Weights of a small multi-label audio tagger.
Data: trained on notes from a synthesiser with random patches, 78125 training examples, 21.2 epochs.
Rows from block 5 of a small multi-label audio tagger, named by matrix and row number. Rows with one number belong to one channel. Each number is 128 + 24 x the weight over its row's rms, rounded and kept within 0 to 255. All counts start at 0. Numbers have three digits each.
Before each channel's rows are labels from the 100 clips, of 14976, where the channel reaches its largest size: "responds to" is what is common among them; "loudest" is the band of the loudest frequency at the time of the peak. Only what is clearly more common there than usual is listed. The data: notes from a synthesiser with random patches. In brackets: how many of the 100.
# filt: filter width-3 conv (model.blocks.5.filt.weight, 192x192x3, each kernel summed), inputs 64-127
# gate: gate width-3 conv (model.blocks.5.gate.weight, 192x192x3, each kernel summed), inputs 64-127
# out: residual pointwise conv (model.blocks.5.out.weight, 192x192x1, transposed), outputs 64-127

responds to: echo (95); high-pass (53)
loudest: 2000 to 4000 Hz (50)
filt.132:128154121110134153119138094139143126121121098145126112129063137147165125116143136115091136161171155112113106122106133120141141155146149119159150130164117108134112099065092110114125160145072137
gate.132:160142136124128091124132127125082128135170107131120123118118102128076143124113142120149148108131136108080110133165112142096098132146131163114093191132112100107112121115111093108077120104080111
out.132:126129098146133121136144101092122109156101115143119102138130099135121123139096156119149156128147093107103122120125167110118098168142153177131082131127109101095133119095123165114114139127099159

responds to: notch (69); filter opening (54); oscillator: noise (28)
loudest: 4000 to 8000 Hz (58)
filt.117:104127159138108165132138093102102137116120100126132133156130125108093197116122156134133117086118123129113137104137114137154099145131119133142106135141120124122113117156078128118123137150157138
gate.117:155140137106135111110148137112079127111146130177115143089118152131102139159129129130152141098115153102109132135131148125098099152124122126139107161147116080119108116114135106128085133124090117
out.117:161150122148143127120189104124152134132142076109097147159153139083098154122108179132105134123124125146130094126189079135120164149149149122164140132137127146145132152147150135123175085125163138

responds to: filter wobble (53); resonance (51)
loudest: 4000 to 8000 Hz (54)
filt.106:152153124106121109125135119152126141107131128141113144139107143122104176135121151138129119098094117112075163119141136134112098137115111150137077175140072119113107116066097093100086126141121091
gate.106:154123140131136077094122166118098113153167161136074123094154111151079121168131106090190127117159143134117132170166129138121113140148144155122104146121143092104112145148139101119098154117101131
out.106:106146115105112108126120129101112142124089084152151137086144099074104152131149125129144140067123112112122109118101111142157141112129119150124155166145126101078158144183156137156118159125099168

responds to: filter wobble (44)
loudest: 4000 to 8000 Hz (54)
filt.108:121138113118136109151157135140151129115128109122135132126147150124122081129137160185146132113167131093164113127136119120116145134161126114113142104114129145141144130156177143143158111104119142
gate.108:166130144126115095119121127149108133113160135167115169130101140146089165145111121120137130112104121119069139139112129122108102142125136127125079197145097109094093127106108081102052158117082096
out.108:136135096129094148150082089138126143114122147160107080129125093166099124116117129129080110169132112140148130148167098144111175120144151079120126144121150113099060119096111133151156132115149150

responds to: text has "pass" (95); resonance (58); filter wobble (50)
loudest: 2000 to 4000 Hz (39)
filt.58:104123110129158125146133140134126107138125131101132106106148131096154077107133129140149115119140097101137107097168162116131126096127101181148113115115091147134153150111121136115103099164079117
gate.58:156117127108143075131128121141094133141147122146116127123133146123080150147145136144151137117119126141096127130132129132106115130139114166131082167150102122118112126125122103103078147130096114
out.58:097093144096103154117090096138096120149090147144135141119095176159111180110160106147111130111141136116110083096102104066146134112106149109119141139132182151084126122129109107120094185147136132

responds to: echo (51); filter opening (40); noise (26)
loudest: 4000 to 8000 Hz (65)
filt.190:149141136107143124118140119150106124157143130147109145157122133112115191109152150138140107127125138159088157146138079147114112138149106169132094174150097139136113113109106088100105124146104108
gate.190:163123148101123080114143141110089143124166145149114149084133148132078130161123131115152152103117141105092129136149151159099104146136122145160084170161123070122071110109126106101092160120077095
out.190:128122142093120156166120134110122107105113110135137173162101140114107131107108109211090154152153123118128087120128148109120118123120138170127129157086151107119128134100112109120143116138110069

responds to: resonance (50); band-pass (41); saw (27)
loudest: 4000 to 8000 Hz (56)
filt.167:112138153145108135126139126142149151093164143125107135124154107106136126094125167148184118162095149044139166145130175155109115157093141110125131111122115155187119128140104135142147109141153128
gate.167:171153123105153064100140152132087127133166143129102126090146108116103118144137121100168126118150167117108126176154132129096129146158132121130111154124124113120122130135147104121106133103090144
out.167:131122106116120117102121151131122108140113138120109116107118113087143090130122130117162079116139125146150108148171103110114132102129123122150111119121137078132170154126187127146143114163097126

responds to: pluck (62); filter closing (40); saw (30)
loudest: 4000 to 8000 Hz (52)
filt.67:122128116109158143152158135154162105105137125127118156191126157115139121108092105224123119138116088108113117092171135095144116108117123120141122108136127180125146133078138159122116156149137129
gate.67:154137141091122108130124120145105151099174151160092142142108156140088156150127124134143129119137127131074133142113115147107108145151142133142099181157104116115071123088114089113106139134092096
out.67:129114110082125139152133135147103100135120147119152131121154157123082137153108118189111122079100097097119096095118119118141186047149126139130138093135103107115115142131108114105103124128119113

responds to: gate (56); filter closing (42); saw (31)
loudest: 2000 to 4000 Hz (25)
filt.71:130124139075128146135117133077092126177164111134137131127165114145098098092126151097157143128100126132124110156163095129111099152166139143127101124133151146130127158171134126120119146124079141
gate.71:149127139110124089116123128146097136127177155145105156119118144132083153162126125102145133110113123122076146139135122137111093134141124155137086198145118112115093126116111099109081145129064108
out.71:094123080105136121188152112158124126134108125138100134198131130132137141113112112155113108167107109146139142151134111138143110102113128134122061099130112202129127125096129137133156162158138105

responds to: text has "pass" (90); filter closing (58); resonance (50)
loudest: 2000 to 4000 Hz (31)
filt.27:135133182144116097147111131112147138052142169117108165087131163126086153143107169142115124056102128150118129098122144135134138120095127110145145140125102132123132142166109126118127106118136105
gate.27:155142134125127095108128124156100135127174143151105163111096140131077146162137136108154127124118129111068131119115121133108085142130124138139085202145107117117086122096104098112076139115071112
out.27:126134104100130103106138131122148129131138131136126119038132124129121119119142113100144117155125118123153131159133077125165106125131136119125150134128161051108124124179104128128151127145115151

responds to: filter closing (69); pluck (57); resonance (44)
loudest: 2000 to 4000 Hz (36)
filt.172:125123121122133154182140105152093145104151127145120119124141162129108142124107130146123133151091113065108131106136087132155127148117122105155117140165137156124096092107113132122135156180114092
gate.172:171157132099147116104153140146091128146181160165130152129123152113115129146142123116165143123128142137095144133135129130095103134151093163127090164156110079133108131096134096102086139122090098
out.172:151144095077186106124196120131130095165101088148110113156143099113129144119103132127144127096166069148131118179131074133156152168146164109118130140148156134149147137144155134110140129121097164

responds to: echo (93); noise (59)
loudest: 4000 to 8000 Hz (68)
filt.80:128173113105137128123139182132117124099132172110096131175149114112156127142108096100153114150129124089134170125129167126129129165105115183170130128111141129147148146125109132127139109151143100
gate.80:163110119093128113123136123137101124130156149175116132125108135143083145159129122109143118088108141106084136148143117143096096134143135109130077182151118108102078103104140089105091155125075105
out.80:140093105125107126132108105136102096109095141150108090159133082143086164108095103134098131107176124106118109134146107101150115126111180107146112124113143103096110110147113119108121157143085120

responds to: high-pass (58); resonance (51); filter wobble (50)
loudest: 4000 to 8000 Hz (77)
filt.114:123076079140135155119106120114149119171113061133165137125094141130169117115139124150136126087141124200142074122109128108141154086163125128103123108121128103096144191131153140139124138119112138
gate.114:152121154094109119111112102136120134104170151153098161124081150132072162150120133116139130147125132122090147151130143143096092148144124135138075189138111080123075128112118092113097127116104092
out.114:134127150134151078121171128118147119133142143136134131140160099121136123108117140115157136134107120133094135162141104109137100171102146137098103118112118131127109108104151140142141113131095151

responds to: resonance (57); low-pass (49); filter wobble (45)
loudest: 2000 to 4000 Hz (28)
filt.29:102146115120115090137134157161149138071119150131113130128152151113173125096154127150142098097093110103144156137096131126143144124072127115127150114102105143130149133137125144140167107149142115
gate.29:138124132141134132139140134102115132144141098121112137116113136119088126183139137145140129067123144163121131113153143147124117135147108153179099147138096134122107108139162118135113135137118126
out.29:143124095114104135112119159141106088116127113153121077132144130167104115113107095131101168109140118107172129131109109114113163123096131162123150176105153110109144118141151139118110127103091135

responds to: pluck (68); noise (30)
loudest: 4000 to 8000 Hz (50)
filt.111:102158169136140165130122152117164127132123162099135115120173124125163101142135146119127138141164108147165130125117127114147145138139131124139152087098148143159154152161156160155179099125145155
gate.111:157112159119131126141140149169090136142163151153097148158134127111095182168108136127158131113124122111082141142130126165116096144163109131141081169151107098116080143129122092104112149144096087
out.111:143117118095136143117150130152105133157103102138125103154118117136151129133143124152112130117090135129165107157126091125127173120138150148144155119169127109124131103126166162135163155145100116